config = dict(
    train_examples=26041,
    input='mfcc',
    init='kaiming_normal',
    lr=0.0025,
    lr_schedule='cosine',
    warmup_steps=2270,
    weight_decay=0.0,
)
Rows from block 9 of a small multi-label audio tagger, named by matrix and row number. Each number is 128 + 32 x the weight over its row's rms, rounded and kept within 0 to 255. All counts start at 0. Numbers have three digits each.
After each channel's rows are labels from the 100 clips, of 14976, where the channel reaches its highest value: "top examples" is what is common among them. Only what is clearly more common there than usual is listed. The data: melodies that start on their tonic, played by one synthesised instrument. In brackets: how many of the 100.
# conv: pointwise conv (model.blocks.9.conv.weight, 384x384x1), inputs 0-127

conv.329:088105115164142113212166178117098101155047132090164132120094091131114077137143144097171160162151125135118151141136094147129152157166114156130114121124091067142160163117117183125179172176195147105202129129160150161103066125092146145172187174137086145126063128081157058088152111113123128112082123078122077125118081152138097101142106152087115120120148161166140140182131140176111162155152
top examples: the note C# (72); the note D# (69)

conv.13:124093113079132089138134138134099178081133119083112220144128143100141092143147070075121082082140107128132054199163179112151120119126100110184144099158165125149155136132125138135162096144140150149111162095129119063103156123129119184130131135191063146162134155119085186088119104087120132131123071215143124169126154106144137076152092063182150118157162134138161143108119130127081073109126
top examples: the note F# (100); staccato (68)

conv.331:150118144094053130137205145080088136080123140096139095127152151113143104121106111128097087171118082131129134178121077105103095101144119137123111159110124139083147158078235161121150113175107113177178138122110182114148103145071130122119148119135133113155116091136174114092103105115132119107102165095128110082068106141129136120163133087165105119115091138071158138137107110122132147080172
top examples: mains hum (34); tonic: G# (29)

conv.274:125120112135167145145104092141148131125106113089132146097087128138123143055083119155101128059164124137110198116104144148124096135095126211096105061119094082079139139148072154129136091158154127100148119150127114196170138134168105108167134154099111143123136094108178077120157090112073084104123114116122146093102132099111092136086074124208151105119083105106091117086111112107093148156174
top examples: staccato (70)

conv.290:141131134099083132140113142177169138140213127152130187143152124116176122126178216088127082125158132125156081052159115141129184155186137158106099122177115068126157140207173094128111148107105154150075174168114137067082108162097064124190112100164115148154214097185154117134156123099144145207173108207103094092132118134130162076114149180190142125164106128153124177096158135127164187139169
top examples: the note F# (100); tonic: F# (35)

conv.262:152070143098135094108081123092081132145138162168100128182102187109125153101147150129139153124109127154157172130141149117103154129123156074118219101138100110103136187137197123093108103129108096138024082138149169122152105122097115100109108192166117134136142170182130139099174187126078160079132070109123148135137111089171120098187106165100064110117105132180133146106099188158075155118100
top examples: the note E (98); tonic: E (28)

conv.187:134078077152083126131076126101138168123110150094151123126072136099096101110216126101144079181086112102127084183126149106162122093154123109064148117097191098154131142130194084099120105090089092067170157093089171117125080098102136119086143146119192153136100072160127152114125105098122082148200110102176124078143129115126112135159117122170130138103116135098096079132089137076135098099084
top examples: mains hum (82); thin (high-pass) (33); tonic: D (26)

conv.144:103171120188178125106173109126115155104095166146169100124157165155116152063162128112158080050100124097096090145121158132130117126142131146117170088141109134074150081172030096087084162098126100103089113144154164147103106163146148125099133107132156088130152142133126119078144164151138144162123169074171104120138112130170179108137150125142159146182081109090087130199100112110139096141121
top examples: the note F# (70); the note C# (66); tonic: F# (55); tonic: F (28)

conv.260:166134129150073109068151153054076112156113123133142078097102130155111123175081119154127121147116153133111123095145117074115091116131120144148153147105092114184119126149091129138095160174133092132143146138076127171154154114149082105089122186159118152165108103177111090146106108115136171126094098132166119062146136117148106127176137136135159109172131114128097169091128144134154163152106
top examples: mains hum (55); staccato (51)

conv.45:109097095116177139103129125123076194156185151135169103160091135088154147145145122170152067115130146072145124134155107150106128020086136099129065144142084094169142157106130117098134138137126109091146114130162148151119155158106123141094123123066114196115141163117144149141182019149134102102112070120104142149100099117109136148088141117141108121135073129145148171138150149108124193086169
top examples: the note D# (100); tonic: D# (45)

conv.52:148097113096167110120095122119142212123125159093199148208121148126109141141159138083143115101105141140160144151158139137115122112122086148093109115107144074015132125134107132124149115136102119160135110125106133111090131102118199093151099077109091113151150162148100083110095117113128123175056073117098111079128056121141130135062071114119095070135093108162193102200122129068114154094156
top examples: the note C (97); the note F (67); tonic: C (44)

conv.47:152106084088146082139149055050126162114091126194155187108099137133116153198119096058132140097126123124052111137129148104161217175150101137192160126107071133077075101112127130108070108081105117167122146104111160117138143203145103118155058129159138119175123111149095172141116122118142123126128134161190124099130060110114075121119167081125082130088135082146084135100177150080096105103114
top examples: pink noise (94)

conv.96:113121082088090118101148126066088057041146094151083057134194147142120066138118115122153198132164112130129124121154109155123112109017141141167090173102166110120098125133158192146169147185122075097141147116147152152123145174110123143096165120131126132148107101074111133111171129100134131105129125129158149107158108110110162135150123152105151074116129126112148132135119124123121145151144
top examples: the note G# (70); the note A# (68); thin (high-pass) (54)

conv.287:184131111147133082132141142144143146138102160146130122145056173173176176150133074096123126151164100077112072101153126136148119126044108144119149154155137074182154148109125085121113151156073130147145046094174113080100120176126111101130150183131070098180102096091143180162115154099137120097159101122097154126085095155095107162157135097163107133122078156112160106153148121090161153155152
top examples: the note C (66); thin (high-pass) (64); pace: fast (63); white noise (25)

conv.65:161131117105140103109131137142095121131182165120118113096125097117202139122117135164115154128130174096130177136147146092092079111097070144094125133146155161186083125160105143155080121167107155109183055140136157106108056153100102096088154059148185101156104073133173122169080165103115139135106108106098110053085107146133079128151127135109104089099173096145129156083099123146098116193100
top examples: the note A# (84); staccato (61)

conv.141:163082177129161168122244130111153048181096138086135095119121162134108122158114110080144153147117122108087110087086104148155110129108136127136112145159073101086171096121164135159098198155113084115101131173127124160113105078122105108095220171130130138162152149138123073123094147120166116155112106128153118154183079165135085139174138126116089092153157191077099143121094185102137098151112
top examples: the note A# (94); staccato (68); tonic: A# (27)

conv.36:083095107142144087101126123096096151203119123070175120178148077137178141122100173130106082110107115105108072115121143113139131108116121128133134154162188149094123142151170148072079098095169139129110157161165096089098125160168101096073153109127098152123187143130125116129116139069118146141110080091107065099142100124094096062146109085135095129092139046124130118202107103158129138109120
top examples: the note E (76)

conv.3:131137112127173160123112115130107183200143069135184112144153152160087151182087153103096159120105138155123135115146119165129137136132104136172127117153098127088083121157093142105133129114133075093120177104101105121147075159102140115088089175139088171133134158160168134133072142167140124083111141095126094082074121086162112160117149088168155104089146153109140091145142103131136138142114
top examples: pink noise (29); clipping (25)

conv.167:155196156137162119118105099140168091148150106169133211099062158114136029152072113106144116108117155180143128095143168148109162098049172132134130120134172111174165091100154137137072068158157141127162125076140181106132162134146129076110101157127105117155158156136160171123173136169146097160125095114126134098121076168119178122149120172130131163226182122106053174176179113099120170193113
top examples: the note C# (76); thin (high-pass) (65); tonic: C# (28); white noise (27)

conv.218:100162073136166234150150134195131192135099125115130079114140131109123102095212110090116144147155109105112111122156168215173114133097136156091135084094135171144136107125091136109155092132127159148091194103108150113098134124070132112091082140117144051058067176103106096134122121143133147068165143209187096176145117131117078129120129140162130064126109109095108179211109194098111123119119
top examples: rumble (60); tonic: F# (26)

conv.8:184100164142152126083172124082158150132138094096118110113151127167175136152168104111173143155120088118061164077132155156101137132092074110089178144152103158089092089139092089136204129115118117134132150130165134085111125084114121112105136121125105100119118166100131144127145181155130039135104088065104151106085120097120137159028162080140146104102092072062127149140114137186115115159192
top examples: the note D# (72); quiet level (60); tonic: A# (28); trumpet-like (27)

conv.257:181122132092103146137081071158129176146069101069155129132153125112120163109136111117098092110134108090148110167068120082141116100088152108142141146160125076123113149084096107102091124137082120153104121114086118074129124127118172097104113121133115104126098093109148148086119218146139133130129131061142108153130143093191134124087099158112119053146142124147104123104174111073130155113076
top examples: the note C (84); the note G (69); pace: fast (67); tonic: C (59)

conv.165:125152166171178078132084122161132114107141121137130125065158124133139110108050113108156133133192174137161183112156142118073118084161119121057132154129166105106150066144186079097125169174119143078162160109165175141152156077131133139017165125140131124118148113118045087108084130107110095080167124122146192121155060120131075086097137128136140152097136131126133122190204138192134163125158
top examples: the note E (73); the note F# (70); pace: fast (60); tonic: F# (26)

conv.338:122148128100130160130108108153139181150140086138152152127137139059117143154113104074137083099074090127084156170118125080163116109089145032104109209157077079161057171107144095122129074172120102135150202112183059111143156086131107091131163145151123167173138125110132153130067175102074123085123135180135157142163124115093138139136133146127161116163104111133121105206157103142148129127067
top examples: the note F# (65); muffled (low-pass) (42); pink noise (38); tonic: F# (35)

conv.213:107156101148115183152097098149136150091085127156117097084131150182085144098074152140200094152117155121127117121093176144161080121156130167165090159066176193108137102101101065131112180120147171119108124121144065108104079127085105139082106140100116114127109054156175111168139112135158107097111166129116128122124143138121157104152223147106150135043121089131152137203170197122071107133088
top examples: rumble (51); mains hum (49)

conv.242:148125114080067101118177118135114123104101203112144169097115116123148101112087175141143173139155120163105102111151142162102153142112165229040119107117144148133130164147100109176126117154131105109153175154171130133125133114145116156130149149125042130173073129213083132110174136078099069121129171101167125102140088146104099140114147093100097145148122091111163155199122167094061153133085
top examples: tonic: G (25)

conv.30:073166089166130136118126136095134132014135132173147156135118096118144088054090134114115069183101135151151165135133126173161128143183112132079122109147165146141099153122094121127144167116109119148096147130135143191090107153136099098163137117089141111148138196138054110092107169154119153189139144116130075143131080109137109150147181107096145170164179176111093087096094099042096113157149
top examples: the note F# (96); tonic: F# (49)

conv.188:129130098176132100181115114104123139160105108130084141108133184135153104108125105147143081093114147102138150144047157132077095143167128100089174173101157132103144090190068106117139102104118102150173133094130125164191110139105123140162133191102134137175086177134116101075113088161141162167176092123148083135098194134132095147068108161128089117123108194188114112081093130138115096119153
top examples: muffled (low-pass) (35)

conv.378:168112136169111160115123114175143136144148075118125201127154093157166164132094074108106144112144146076065107107109104160127104123132145120096119176222103129153094164125114115108133125185166141173136131162145107150146134112167094177166119130144170166080080105125164208154113151150179146077101162146126197175083075115132126150116123171109134185117113164172123106129118154119139162109146
top examples: staccato (56); trumpet-like (45); pink noise (32)

conv.54:083146151127160115100112165136174118200127151128157075089128121117159154156139104137093103157169142156115190083118068108148134147172118177155122169171101161164121089129090122099127171105138177176101079095110155107152130105111123112072121146121167100092163072120030145117140158132177086118094156116142143126093113124160196137116184167093142191133120114163094129122075095130094072147128
top examples: the note F# (99); pace: fast (60); organ-like (27); tonic: F# (26)

conv.18:041184126137129155078134152178128159148167142166153150106179165093088113164124102105116108082123062123114143141142135047108104029098106101123126142124087123118106162166113143139119135108129136158120117142148082148152143069138118106125078180108088175125133177148188190127172149130086122098128124128083074149107164126158107121136099129159102172126150161112118122108092121057133106177164
top examples: the note C# (86); the note F# (75); the note G# (69)

conv.41:145070166122132052156100127139107166058148107093160131164086142144165166126140182144169125077167113122116132121091099143086112145143184073105138124172143119124103119079134110083073095163126106132145144072138089167141132136135187094096095152181107133162149150221174163133142119139192153113101033135152103180104072116103120111084087119088086111127148145160167098115123128094056126106092
top examples: the note E (100); staccato (57); tonic: E (30)

conv.88:068088110156073144155187066131155105168139134103083205130150165062049182109172125152140071071150127122156142108132191094151155098163102119141197111144089131124094164116146082121138182159103107211138140066083128106076141168083107149103160102152127140159107142134108116110181128114048106132165138168112083102095161091116169232049143112134132118092101160108092098117120156130108214134100
top examples: the note F# (84); clipping (66); tonic: F# (28)

conv.198:114139149199083101097117166091103146103123165140097139176113064098108109108127218096105179129130135170140149150066111182069228107186184143218174117145136097130152120104143108073093100078132096149143129141163102129128122127135158100079190078167108128143137219128150142080150087093171068118079106111103127151135150136098134129147111081114140108081113128170138102108103123112104172121104
top examples: the note E (85); the note C# (75); marimba-like (27)

conv.113:219128082185112119145179088087096226193139128084099166148135142151110180153111158167146066131167110111094114112149134171169069151136162159072144170094055105130117158055088083097152125171127113090130053127172102069145199114096113085131128122142121167164175107101119137143129107147177173153084071134108126126122158129145113134126157153122080074133107155123140117140144112083079104102137
top examples: the note C (100); the note G (71); the note D (65); tonic: C (46)

conv.366:169121086169085143121150128134120115096067162163137125123029129093093123160090086122127106123090113138135128129067092074107051093133120085096111069116070091134135122163117099139177135145103145132092092125126120136122132140142121137026088147138137103100148167160158155110151097098124157108131090090102112101140088136145140143183109117110095178107093141100159129098141161114184110071156
top examples: the note B (100); tonic: B (43)

conv.70:118061118162144091121116165144108146112180103141056132121179148156089071126130160159155121094168056139121119113170116122084128126087198198114105091131180096095118180096103047145129154110075128122111123144101116126133138137089177168100110119104128101110141094132144089195111143107087119115094158154097123054092094189138100183137133120067125123131197147113190146142131098148124135088134
top examples: staccato (55); thin (high-pass) (50)

conv.221:117145129120101159144175224096077133195149050131119137130126129134131147086178174127114136025093147131174080167079129120112070184141142087125124093114098122062088099100099171142102187140085145141180109088090111106109182098141138169088102173135119155125107160149167133140131135168089143112119122102100192194133108132132145162122177107075119129111100091109114158163110126148075150160138
top examples: quiet level (81)

conv.14:157115104169147114155138154124202149132127157154101131182132162100181126134099086140139159115121107121154138154138104117129097167081089176124138132139142120127105115093106196110161142144161151102095142137123184183115086145081149142202126105140123200104132050090113181115108090079125151162140135106148103134133132104157203139105135118109198170133140091116128151166136128086130125146176
top examples: white noise (93); thin (high-pass) (47)

conv.285:136131175082177189148115115075103163241129116093133089067116104127102099134183147118112099133127113006151124143088136106083083119108166167106162118154148139149142151116124109148089133123160121140062098087169144109155100066156104148162094082123131154131111134177050133166118123133116163150070076105093148114133155199136125125110113198096087086113167103120136136142117168138119139168183
top examples: the note C (90); the note F (71); staccato (60); tonic: C (26)

conv.162:132130179174183129090080137143122152099082098112204081094166174173136170053168079133198122106150150095145112191154130109105147094119106106071126119122186151143178146127129139086086129193125161146119148099138134134192108123186188125102091102104126105173117102094134134074150103148101166101104120158176103109121154101110134138123113103172079170117126167190162088167119112062185149169126
top examples: muffled (low-pass) (41); pink noise (29); tonic: G# (29); flute-like (27)

conv.137:124101101146107191138150093129082147094104120127086117173114108118158123098174106187071087134142169137116094146141090105061146150174104181135130128118150120122107172112139131188088151090062139141105131091065222157120082112185091132145156057150203115138098089146144163096199150117209151056134106115168107237118145119158118140068084092164148121095161143182071145125096070156096108122089
top examples: pink noise (52); plucked string-like (34)

conv.288:114119124108130166136165154131201131145111162136126171101119174100111160099119034080096105120044103135121133093099145120153189089114164167160076107156100125119149118122162100137116081151075100135095131089155103137152098054115131127132115149153064097061176173083098121037147155139129179069144096085168140057178083083138096134165106132133152102121132144198161080137138135139108117127163
top examples: the note C# (78); harpsichord-like (32); tonic: C# (31)

conv.316:142186128131177175124128146112169146123099184094150102149167141075144152129140094090124142127113110128201153142094102119133138180148125129083152130141115098131155119127115126129139171130148083091133085068082152175089136120161120102095144128149141170122191112147095165099201111174085070127133163122089104083188111099124080082126121078125108134153120113121153107086119128073109172124149
top examples: staccato (51); saxophone-like (34)

conv.361:157187108126198119113131206069153156151110109129145121109133138158153100153133155112119103103114115109096153100179128133072143088071125113109095106088130132106157128137115114187109136162089072092119136144146217100150117108134104028124150108157104160109106138083077102134098162122115088067138135123152156186152122119116178103169065149117118126083178150081113111104105177146099155253154
top examples: the note C# (98); tonic: C# (37)

conv.357:078178130132114108131125155065114114105091130140143104112121132108141169089165184171127134120071093144164131115148117084140108139081151139108136094104078195133107071160147111167092124059166090188114100161120136096117068151111150173124050120177133142101161061153144098207140126145138147125127154130150182076113145108128147138149150039085105153197129226079131101132142107108157121143124
top examples: the note C# (78); tonic: C# (33); marimba-like (27)

conv.261:048101143125101102143126193127125103114140132132154129146146189131062126141142101143096177132097139155128105129068126096160089132093102097049136101147171094126162144070201120120119159156090158118152143146153158095100126117131100123100188131108116096107134162162068152091122159116126118130120108153106139172149106114037113083181116153223100165092080088126152100156108192139106085119106
top examples: the note A# (79); thin (high-pass) (31); tonic: A# (29)

conv.353:047130157142141123113155143140085110101044069122100125148093158116153155134123129126145166143115098163176145160164165128138106126141146088190092072132105087100128171157117153053172137155216115123154136155109137128088118157143099090157141159105145172131139194181151146142094130175081087147131159137113118114129126172096120110070168146156087139110160105115083133096149114145128124072145
top examples: the note B (69)

conv.219:169116117112083136113061147129153151105107085136082146101160102177161089140102093159162143196104094150117182066149245100108137149105166103163134085096161147102090131100160109098142141112108108093098158138222120142192146148087103134115144132143147122130166151171153104148109173130156134106083164167154090121120153147195172199161101115155075124145118069178126079135086086143137104150123
top examples: staccato (61)

conv.313:130062173145159092119142146170139140083096160124144120163165157088093100129081156148090065089173136077083115149141201153187116155088155123134083113145111082120152177130145120135132142154110096098159172113151157113116099135145169148092104088146106077129115190075139101100117163198154157119153078145130141085110122126076175132176127157111141141033085099126127135129111114134100112123156
top examples: the note D (80); the note A (72); thin (high-pass) (46); tonic: D (38)

conv.190:148150145101137199151123145132186161227069076162150110153128138155106097177147173047097115149130166121138149133158105152138118185085074075133090172061114058109116148074156115135075144177151139162128140114119159112122122170151147192116149093122138124130119059143081121092119100109196130109084181104112138145115131123117115131146086074110165100146123103167151176186157079091111147088200
top examples: tonic: G (31); rumble (30)

conv.212:149112151094097129123164101126160122101058115125063118159120133153138082166135169079149079127141114200109080101151184152176126111108088130105160106094152136144111151153155161127127117093148149167129119090070114055150151160127118081137117101107135144163106122070106130176163093170157114152108173104073071138121129126154121111087100152081114146141142105160148165165124154076110128092140
top examples: the note D (94); staccato (59); flute-like (29)

conv.301:154154110156147119114135087096123123125147063126139147108129095122126190093134114111114101124130145128109113173127095083119157134176108114075142116140160075125174067179157137099153146140097189127149108167135127093098114119176096111109183141123145135114109110142119066138104112124178160134166145107096175206113157131150156106078148199083170155095091063128073125171131067137120149110112
top examples: muffled (low-pass) (95); pink noise (34)

conv.231:179105106141105145123149130104137151079104130131191122131099085136109133153050138138069112138151105147192129120165130110118124115116195100148184109231103165083092103117157181173169129124160155125108121106091164136065062169137127210157100127127113074063063087108147110158088101150109137156122134181162127094150136124156176116162084110112198115121097138148200134150194143102103105111115
top examples: rumble (86); muffled (low-pass) (45)

conv.159:165135181102130156126071143119158069054045087203089115120136155129138147118119069153207141096108112114075145114131104152097137067107194148130105124119100153136105119155119153111137113088142100135073126104160125132118191146148125163142127137161180152123119146127135119151123144072095151112135083118169113094165038124116113086088124121167077133175106096111133148140150071087053121136085
top examples: the note D (88); organ-like (65); tonic: D (29)

conv.80:176160159184127168169112075110170119108139089146132143151123175166177105144131099148122147107155132117144168119129135089103135158131129086124161116086135133116152156146127146114161102114140136134123074104111158143124173082123135115101167081121107144121169163144120146144141126128117139147206163102154190136146088099115101164153116145187153147124094169075210088188169107119113164069171
top examples: the note G# (71); clipping (32); tonic: G# (26)

conv.256:162184125202102108108131122129193126130081159142136095170124111102125119117154092097146089071081160119117160128127161126112153117100084097091105116127154141096141115103122110161147162182152127205111079104125090147133119106197129135099134072105030159148128154147095121082096114160136118093144130130202111159165136153164153184106157155102109148124183144131115090144094126078147100119112
top examples: rumble (98)

conv.336:103086116115123123136151184144172153098157207115197098121067150205221146093146108131137126090100110114058117053107174085095079102074101176126164149070104101057175139144139162129071161122100171127118118158137121163122100110126091137167115099085149142141060068185166106151070159076195151144075139054154102145073131150091167152123122127066120100094127129129091147141123141144097096131144
top examples: muffled (low-pass) (70); mains hum (25)

conv.364:073127109105158082139094154111203177134138083184103157100150120128096173164079150139137071074137130142091138132131122146142142131160160177120125139127036154114102070081133132130109104120116102139170144132139120166119146108087137123184123125139135099166116138126097090117133128113135111087082173082115104102132161139141100171098114100140118161169107105063139152120094112184118105123128
top examples: the note D# (67); staccato (58); trumpet-like (27)

conv.348:128103120072176149137161088069079122192120155161119058067143121156161109120171113107152194150063161133107083168118152086070140114086119115216106137135078108118080102095136135152147162084054145138091109126137077114098168188073168138127103135122117128122106120161156149114131152120146100070089143068119133132150124167141108142100106121095091139120163133203135154116123194132101104164153
top examples: quiet level (84)

conv.124:117121175089144109141095075125076179237118097066134156110122120141173183198051080135138103124127103088164155088134139157159089125121132132097145100175083128100164135136165074157148160168148112146178120211088165156134128130087104111121148113124104155157069103168134134139134130122127132130113079135126105075089112164164145147119145145128094127119134086130118145104192131086138095169080
top examples: the note C (68); mains hum (46); tonic: C (34)

conv.143:164179079091152103086123119143136116082097141124161123137157098133157052160130143126115131137081115087207147134149173123173103086086163115085165102121137116137154179155125160146141090097120182074146172154128084091079105110066115127096152110111107076098149162118201080123173167167150123174093165142123112083126104102145116100098063104148092126118097140130138147102069088093073137097121
top examples: staccato (59); tonic: F (27)

conv.303:108089106177162145159157150075131135130100109095130141114131141104135105145110156132112148097098100170171099130141213167124125118181094122147180193137157123090107161090097180089079135094088167114177120145088134106082138101195170166092146067133132142134125173134139120171136090151185122127127079134116113155123137158106154150140121131194064137104166082093127117123138157138115114130119
top examples: thin (high-pass) (90); rumble (53)

conv.148:083127161150121130116115049153116124137071153115163166128144145171126142062153085077153120152150068134175117138078086120091154146179088139143139082118104198137043149104092119123110169152123141092144177152125105149188159182161088166158134092125132154111150164120109132152102103135094167127151120073138119046087155083100125116067151064133125133151141170140136135113146185126175083165162
top examples: staccato (62); bell-like (29); marimba-like (26)

conv.163:129091165127128077169101123142077110135127147124149138148106112120237115152086127200150135113085122117141143136110125162080142119112130119136108151094162120134197149131112107164162129180092105097119172099146111116076129109124127078114121151125178134146116112130130108078127127093134159078031100137112143215138153151055130146133091075104113100085137063082135133133128126118147133152146
top examples: quiet level (92); tonic: D# (25)

conv.78:109102086144145088142150138161158142124117093177117120168183109067132176083179154093080075133176120103140188135137102107150135081185100113091098059089123140172117082183164120131104124156136176105096097127181100167131101160120140167144098132134104104090104143105115095109133123096160131153100111136098105115164085099150118162156126087101137159163172096065108152044109174164109081154113
top examples: the note D# (89); bell-like (64); staccato (51); tonic: D# (25)

conv.251:114111073103115126058096116101036146114105136141172147142140128168022104120123100149146124206129113155139139127126166103141085107153147139077104138115140116143064155147182118116130155101108109108107124093127127083143107077126103162143092133108127178205112101112105118106093156161190107108134113133149120142159136097092113085139158107048157107131176128106067139158158131122125159186098
top examples: mains hum (87)

conv.182:155139193151098143144106105098113174148081131193117118207099164197134129154126042204069128106148105095181107154136069138096155162151145115075102150142158089083070225117116136121169172121088108094157140129160101089150116078176094129187094087116124142135183194100087199155145152138174164118123165136140098216131121157097115121081140103172096128169153099131131133144096121130152114169083
top examples: quiet level (99)

conv.250:074177142108107180148139122132179122061116187124148116135090087159129190101164092110119136124086119135109108114149115123082056116116122116132070101126123142073113075092115093156155180090136165097101138102141148226074125131201137129139116131099150116059105127113091126135121087163132149149097142079147098180111107160150155142201097125140183120109103118178066141163131115148123163164117
top examples: pink noise (99)

conv.268:172133141151212136109095166137167117124093099099089144092144093160074134082187126121089129097100150149127115112184147114173114140159107119086108114141073094070117112173139157151151128148191125145099165122093053168111157176104115104126110167140098110192129079108170173157138126110153101160160118151111148118118199206132072158175081129051103121087114158134146105110102190093100185136168
top examples: string section-like (34); clipping (26)

conv.104:137141092138127127115146119128124155080084177133147086121097134117118109118109084087142119145112132160112148087162132165147160076099132178125111149097108117110136157103169109089170120131192134093158123172182070119154097115101153094117155133087176135173128089130105108134196118168128070113113106132079072077112113100153113052057122126138093089110105084151127110107137127182192144125096
top examples: the note G# (96); tonic: G# (46); square lead (26)

conv.1:125148114082145081103133119101129130154074184098132101101100163139123131168164078127161107142163153160103142091121134151155091176080171127062153184116143117120139169171140120115132088101139137148094139161134141110131099154114118149108133112142134097187128179150152114104104142086161154130184128095154110099126174166097085168127097161128086136079068115157153091120129122117138162107132
top examples: mains hum (46); thin (high-pass) (36)

conv.111:097149107175161139151111137127130135151113099115110131118087137165113135117100185113134136154102122097058124084130104108114104182160135127128050168165085119164117156104096113115152186130117156088138060118074086178192096173108112132101115130117081156093181148168113093133098080113166130084125166173127129107093121150148123142097070182123093191134078106125086177087092123131111165080112
top examples: the note B (80)

conv.69:171106121146141098158092146140156169182085177082100134172152129071096114119129139162103126091153122139113094157131172142124169109177137116158129160092122097079238159101187159131075105129116133143119158089153180140150123134089060163167131188130148118107178131154121195125111182139118085165123163128084144159069142107144133093155070136112122140125056122101154155126105159086139069127140
top examples: the note D (96); square lead (35); tonic: D (35); organ-like (26)

conv.53:147082151127132174098093114081207111172116083148077078129100118081164121129104169093126105102107123130115149051110142116120073133091106129140149103101184062099070084187150158157121157140157118199130155107120138149157149122137078166120168105138144143174123134145107135126077117167163147154150080176145076153104186108088156119077115105139129157185135106164133161116152148179093091106117
top examples: the note B (65)

conv.299:075108120139108116112122164072127088076096144131063093121167133131127083151104156117140149139100157161110148077160086134118147115107124120129068124082085058130111150102169162132160105160128107116154038122103184091162176126120142148067122111104190138111158144088095068156127114094112132129146140120139090117112138141146154087177143150165098131169170109114145138145190082149142108195137
top examples: the note D (70); pace: fast (64); tonic: D (34)

conv.140:126141108133140084186079175131199126109148118125172109183149164084116161101167096094065163154098110114107113062134135127130139127139144112154086120073225116119159102180123172113145147101106179226079160141081154130169122149097118173138097118138134156117172126111149111135061075157181155186138121136190053077143086184151150087124146102162093141158170106128095140053106079146132147113189
top examples: thin (high-pass) (100); rumble (34)

conv.298:118130126148116174187103122132113146125105152142101119167145116119124140038122172125174150170155131135152176107130117122112114072137146136122144067145152100130118100171137117137116139059154120079107091164093093109060112174077123092135176131181122135171167139155130183132131123158113110142164144119116091158154152084084137131119150118092088188093219141083115120107085119087124030139092
top examples: mains hum (100)

conv.374:173133113106092106084110132094125157145091158137053121170080107103154165121118073116098116152141107116072144101182157167107100165095064105109105184133154082099159096193144083128084115159101211082129124150099145128110161108106096156120132145124101126106119165122162101166139053154127122186113156118175138157069158151136061177142115116105109090134183160119107114140125115132163192110161
top examples: thin (high-pass) (51); muffled (low-pass) (49)

conv.264:145132175105160133160150176146143113164125077173123139143122134144084141106163077199089138111130103149111118087202168121159139119128069150135104182088198161127048095185201165135211109153168168079148101052111117117168118078122100077112092121114197151160184134171151112174102117146148146113116133123173145152135121103128086094143123104136150168144083101173146131111122153159060123062151
top examples: the note D (77); the note G (73); staccato (64); sine tone (29)

conv.337:098168093115142149138108173128115166102148210100083127118115079143165167142155107169163147079132136156124075065157119147155136128120088141146072110123056216121161120149163121165223086096093112100150121120164145110142124110118132119117120084146117105142120087203098103118046112100158111154144109210109092125102106174070117150107126101145069120171152104087104142174080199115146126111107
top examples: mains hum (79)

conv.60:138095123101085103131208058133131174105147150103156137116124176132205116106082145095074130124107111100129109113058134134095105066086128099109092123095142093189116144135106141111170092092136094095083139114097105100090149097116113135156226164119164087093115161140079114113123103158091140139115136101116073217135166137186163090141090110110067139123105077115091137120115187122121168149128
top examples: white noise (74)